{"model": "multi-label image tagger", "dataset": "drawn branching plants", "train_examples": 72500, "image_size": 32, "crop_scale_min": 1, "horizontal_flip": false, "translate": 0.06, "rotation_deg": 10, "arch": "caformer", "norm": "layernorm", "norm_position": "pre", "activation": "gelu", "head_dim": 32, "fused_qkv": true, "qk_norm": true, "layer_scale_init": 1.0, "parallel_block": false, "moe": "top_k", "drop_path": 0.15, "num_experts": 4, "moe_every": 1, "expert_mlp_ratio": 2, "experts_per_token": 1, "shared_expert": false, "patch_size": [2, 2], "depths": [2, 5, 2], "widths": [48, 96, 192], "kernel_size": 5, "num_labels": 16, "residual_init": "scaled_by_depth", "optimizer": "normuon", "muon_scale": "original", "lr": 0.014, "momentum": 0.95, "nesterov": true, "orthogonalizer": "newton_schulz_5", "adamw_lr_other_params": 0.0018, "grad_clip": 1.0, "ema_decay": 0.995, "steps": 6000, "batch_size": 384, "epochs": 31.8, "lr_schedule": "cosine", "final_lr_fraction": 0.1, "warmup_steps": 1200, "weight_decay": 0.02, "adamw_weight_decay_other_params": 0.05}
Rows from block 6 of a small multi-label image tagger, named by matrix and row number. Rows with one number within an expert belong to one neuron, the router's apart. Each number is 500 + 25 x the weight over its row's rms, rounded and kept within 0 to 999. All counts start at 0. Numbers have three digits each. After the name is the row's rms in percent of the matrix's.
Before each expert's rows are labels from the 100 images, of 14848, where the router gives the expert most weight on average: "responds to" is what is common among them; "place" is the part of the image that holds the peak. Only what is clearly more common there than usual is listed. The data: drawn branching plants.
# router: router (model.blocks.6.mlp.router.weight, 4x96, trained with AdamW), inputs 0-95
# up: expert up (model.blocks.6.mlp.up, 4x192x96), inputs 0-95
# down: expert down (model.blocks.6.mlp.down, 4x96x192, transposed), outputs 0-95

# expert 2
responds to: two-way forks; wide; bare
place: centre
router.2 115:492541491506477483514537527500546465524469486494505488512503493520522486515499484493502513511546500474507543508451535495478464503476484493517511499509529531529517500489522487552502469465479504490519533489464466482528478462477495496535521480584470442479455503515478493488530513526475487501
up.23 102:509505472549469513530492531513514475514465544556480496512445512502476494505502475483468501531498513516543482485502520482524494530482493548514512511471564479461504494496509561479493557488464476497496488500488470491479501483491500508463547520483489505517533517499526491481511463479475452500
down.23 101:477490452464473476543509511501514523477463484517534560487497523469508508466484506499528514525532520490496519486479526446512528521545518438477519526554479496505505498541477536539475472493494498491493467543466496493505494476523494516481525500477502498496480477513492484540496503539462467506
up.24 081:487532470520474494487532521489507487494483489514503508502533436484522478520492494534472471484539561516470510457498522522534511530499538517510512464512506488494513467502482492510508526477478493517487478564469508485447480469546575501504515509479496481489519495533512489520503467514461474485
down.24 085:515487521506432501490492546530528496510501490517541461545475479459491483532518483474480496451479489543491481490517471487520526512498540525456472504478502500552506491497497529515488511479493544501519527485507525508485492487491493514463496480488517528515538504433515505461467462479474514539
up.25 092:509497495541510496495535496525491504515523483487536510462531426482512533495510462486487501501489478459493476487485482514527485507485505501461561563476522488506484501517465484465533511499478493507486499480560489544522501474509475484550498548511489468504475506491491491524499447479547502487
down.25 090:529467503480481513493495460468508479504499471447522484513510535491528485515475463490510478464509469470499453528527467527489535494521444553497468496476482521489508455480510493542477482547509508496500489523488521526514499493504498531477519481542553529521491484512526487475511541542534504478
up.26 101:508551512490504517457505536472493537495480505507525437516500484509529456535476488482542483479517475448481532486498493491501521507477492468489540507471458498533532489502503517471465482529504498516492491516508538538495513540478513453462492491506472547466529485535545467506511512476501510492
down.26 095:521490533514494515516468543500475490514524493527479515474532480533524530466548477476484548467483518577479527456454489490513510498481497473496477532467503507522484507523506546508483502552480526473498516491493465495470492491489473525490466464478481492537485491500487497566514483503512503491
up.27 106:566489477503479512495541486488433493492497474506526500466515465499505512527555533508478523489499479494540466508500524506491475495477521500508553500508518453499551498516472499545524484518505486520530463481487454488502538499509446493472482474457532482508527496533517486528505471510480501497
down.27 114:494496500473477507501496467471490493492511481488452503495523483497464483478528516465513491513489510459517481482492494493560496541533492524472536491503500517441539514526490503513529508500551464481498534461516500472557484489444475511492479522530541485511524491486576502503515502510520479533
up.28 093:519495507471509486517515498489519492453516542516538515500513502498531522481496503509481459518498501524478536536459483488494502488466494551516488467499506505539520519527510466516519503493488472554508513550465483508517496465533482500542487530485494509501510436487532447498464442454474495481
down.28 087:459501526483484514451451532528496469488549439557505483493519505508487460560551539477484505475511485526545474494508498495516517501484473483502517499523501477482506461512522485505515494520490567472504511483547510515514497502484481466485476488473524542511487492470486505496519494507476529503

# expert 3
responds to: three-way forks; pink blossoms; night; habit: spreading
place: middle right
router.3 070:515506530507494524475495468549510532502473524505518467484501506463521479511522476471463500513523510475478463468474458504525493501476484453473513496512493493518524498519558453486511497528511511496432485546546530487488500479492506494493504470471545545483514487463553502496534509495504470473
up.23 099:546491539507563491527518513485502527482513487496500494498472432502501486530510500507491490494535499460480516494518491506472471521496524477571522534485508493495477510458515504483510516547481528538548494463528506527488503490502489470483472544500486537461491497459480502487527516467462462493
down.23 093:547537509496504481495469530538490496486500556442447544497504461517490515522538513486485525473472486497490521524465503506489542476502486504487440482476466504513535509477482453492489521455474470511533508487551491547509502482495514517517483479502482496529508499535483479519507498464520505526
up.24 085:550461484497525488501537560460477500495487499528461475503489478540504487538519513526482504503479534498525542520539478521520478534503541513426474489468485508505492501465519495533507521526479508475484496521486512523463463500531489497488515470507533522504495482473494542498480471471536494464
down.24 068:506472478462421516503479499515480496509525528511564492494519544493481521495514499511479498533491534529492475470489488522530505519461543509515535492488466496489443487523533480528452521519495492501512475502560523510519510518483516501502517517498469519488456497500466511526528502466537469473
up.25 101:473488496505491510480515516454509500489516501473469454508474516525549505433523507486470499502493465514473504502528509483509474512476490540497520556550501481480492541517506553498448509504496520504540499496504491513475480481517475503482439492473523497477513502488493486529463530547502523559
down.25 087:474511519498487471512470486517478495522487498531536459530502570535516498558537494511492486482483490507470486489553522461482512517503467490551496467521517483453512464488482486494512513488514434511510493486479481519501506461489530495508484497518528484502487507522536472505574471484498516498
up.26 116:501502466499477508515467501455486524466521518504531542536505492527506492501473412481486518509508491518503516480505522492461517473508535501482487513503511497523525522521518477511477526540493488511462524548490502505495550526493516512497450498458522466470494442509507519520465503503526513436
down.26 117:509519483473534486515461489491527515531522510467508495459492478465556541502498477495485455513438518468525507499498502543441504523494504509468456473544526498546503504532531523486481480528541489466528503505502491517512468518507518493473521477443505482523480495502504486481515486520503540483
up.27 123:462471484489503521542505456552504524564445491494483513511507494501497498513501486464493497543478448488517501481532463513485504522483517470498438538510493538503513508499523481474509504524461496518538479523498489504483464530508479487506540488481500502504497504562488472471495490477537493553
down.27 131:473508462523488474480535477481523551496514525470507528510481487524479457523508505489469478482512513487522511463451456478482495499509485485498482503511479470505503491549538517500498506456538525514489524504517512527492485550509490521523449505517529493541541511521488465518496544435517513458
up.28 104:452537506478499520474516507479481494518545482521517491515486516478499543493479521513435514517442524519540490477476520480491508447509472503487489458493496488507520559491509472510506497471507502529454473523526490519517457526516499492542512516566485522502498520527501455491538519488484506494
down.28 108:464530498454499483517496554506540542493514503517505487466511468513504510523519482504493507495470556453493454495480474508499489431516490528473471543479525525493481481523525523484502524556478466503534466456483507507509485500499527488512525529497493457485502467475528531511493525476504531501

# expert 1
responds to: narrow; three-way forks; bare
place: centre
router.1 108:494477511488536484455502476496456471468518510492481534501552510505513491510477534499501493536517535460477531469499487509516494468513542512498509523469474479468489474490490534451509523544499507474517531473472513531476499561541522528484500545464514507509507461471450515477505482483496500528
up.23 107:464525479529507460499501500538484563509517500528511490502471498532504489501505479535441520545485514516487491519486506490486518528544479479479482442482517471521480464508501479489545537540494498524462487551536496454481492509508508513503538483485465490509460522472477474537483521493493484517
down.23 117:523481499540498471479492515530451541481480486504505549510524471559514526515466493502485442459467505486511518474477448550525484502449496496465481516470538487504517532519531500492515467505504531478489495497536514522515487498497527492512492498522477471506492523539523488504511477497536444507
up.24 105:490484496494462490549483504533476539503500507540534467443508522492498541529458486476479524533502500473500505493479487513532480498502460530527484552510510495565463497462512510473504499510428523505493487468507464530506496496489516493512458535529515521488481517494489489479476496532498459481
down.24 093:505486510505461493497537496518522460503504516508518503502508477549504513502531519524477530418507498469508494542486541477451489539509522503539508460518526480481507488507473482508519504475460492510500458517500470503537518456519491455520498532499464520506513474481472463458552510509505530478
up.25 092:487476495511500492480502523532425502518488462490518556490481476492482504493506525475491468487507478516537497525466526501493517454500553493511494493514513455472525470499475524519464476469519549497533523492490494515472522467522523532548515523499513517497548447539524475514500457497499502492
down.25 093:490528555479523507495495500457515509526506515513449515470515522466510498541493499508494517516522484495479486421486474495493521511533490530529521520513494504486481473493518500507492498560564471506515492482490467496500485512498518500486548478497453484501479462461539527471482517440511472524
up.26 094:473505518520523481460467499472530481515474500499462533477507512525471487517496532507554482552502486467487483516497454464509497511502469446488523494470514510505508492548442475507492498521510506497475483525527512470530529443509470482536510490505542528501471498548495501476491533514491541520
down.26 096:492511510497491498491540484490493463491497519542521512512494497494526507503505545478464484470402505511508498482496544489497491497472523478464461509494468507492529499482496483476552491495499497589523509501495486513510498448477493492480532523464518532489527546469529500506523488477486525473
up.27 087:530495505484520460498491484471486494476518492527504466479486481512523526476508483539495474507475474546518522486528496456533489513485520522504530481496512472549461544525455471562478487462519503525534449461507564479527506477486526500491511503459510518533500488520508484488497501474524531498
down.27 103:494496479510513520490532488497517538490500527456526522531504499497469490503487507474506495470494517513506526442467514517472491512490467534539518508492456477484480513497539491435533480517520470472523533533469446486482570497496482468444502481521512530495541501510507507513509490541487522517
up.28 104:533461470469528475483505539460492524503509539453482530494521488494517485472442481499498487478484522513516502474525548472467525504497453488517514504506462502500514501538479492515545510504495473500487531519518474484488522483522547498549464519466506516516517443497526531476547486489489524478
down.28 113:474510517519491538536509498476466497504521522479423451526471526489474509494475512485551531508493529495458511499486517496516520498521486519493484534515510513503498548446491490519445512499514516511510480493489525488536479454499439478465528538503497484490467520504494517483505505520555500533

# expert 0
responds to: drooping; three-way forks; red berries
place: middle right
router.0 101:495481482491518504511458487494490535496523487511496501508463494493487535475523521519523494468434468553529461533537506513483541535518486507497454485517516491494499520516478508482486501487506494523483454505544513490483509460498460482497477498447517537527520534533528474522438502479523541484
up.23 092:473493512508501488486507480524535465499462486535493507516517495449553524513498502518486478496534518489510499524479502463569473522436477525515536491522516522486461530479539493508484497494469529490504463486487484530501527463468551486482516501484479472509523468492485542479496513475557510519
down.23 083:496491477507516501469465533475493503522488497509484475463463484484508453473584530535488500502484527530523500488459505498463525481523510460547563505501486496476465479517488503483504492507506490524541525527517459492520503520527496484483497491482499552493524540489481464524493472485488468543
up.24 089:461456531535452502516514544483513502462529479509458493531468509542508484489523509505481487517479510479488516497516428487519505517509468571494477512507521483534468513535502478508501509456491493548508499469518485486485447530467475506521519516516499477481488485501540503504528545513487508503
down.24 100:495530464503497461471479473504489517519478533494515503490535518470533520481503484516467538516532517520465512494467518506466543514472462478483552495460535477543491492492486528514437534510503500487499513548500464486468509478522504567540505483491533496501480469529503495519514479529493492480
up.25 087:542482511528520491490507505529505469528479491468494547519545469494482523511529466563466475542461528466487481470456506481474515493523539504519503460513498472487461519519522509484507491467549509505534459530504470501506465497510480497496505491442502495504500543461490474477505518506497473482
down.25 094:478521499495530513489505527474486497497510520529526447466452540550536492461498504493521493515508467469492502520531482480473532500467527465489503491492471530501511454511488473527505492515491478470495537494522503479501536503512546469476504510511512515534513494518543455449536535498496497433
up.26 098:510514470533494519487545490539491480504444524506490483510525476464498508485505512509494454484512537512484507495536509478536520470493552500512526483488514538515454503496483515533497481425510520522510442514539486513458504497441491474501512517496520533489481482535509502447481528485514502517
down.26 096:494523509462486500472506512480501487523532499445498490507493513503482508513529475485513492506493486491478470462497493450504473544474510534515521510511551500484509477475513510529530458540472471537503510528440522542482487479507520503505513555492534467544473543444500536463508518497485481498
up.27 097:488495480472498477502538500489492504476548513491480507551520507489488518483514531523525453483528526502491507483520495482536508488495478457474495473506485498496517513576499532517536508526486498534508474487545457491520458479486527448522495471455473508489480514525543458458497493549473495501
down.27 111:513532516525474484482489479511548487471470536524452531496509522553541501503473438424520488515519494492487459459536506510503536481478528525514512495508546489523460504437501516479515486498480516499489517504468493539507505492484520528476501521483478513539503491472486488525500495485507519492
up.28 099:513484499450497511461542426514499530499467512507542496506516465518493480485479464494553532477464515449511462542505531516509485494482532538538519504508482476534506513533510538523525430485487513501501498501504516486470465495480495516526494507504511538485479470525505480476489495476491488520
down.28 109:509529435516523566471481466544497505470493511516491483505475470492460491494520526502468494514541508543542511486536495511491519463477483553517526496499530517507469489515521480502476486476496467487510470476484530541491458511483499524519468473491537545483516499503513480501527512508443498486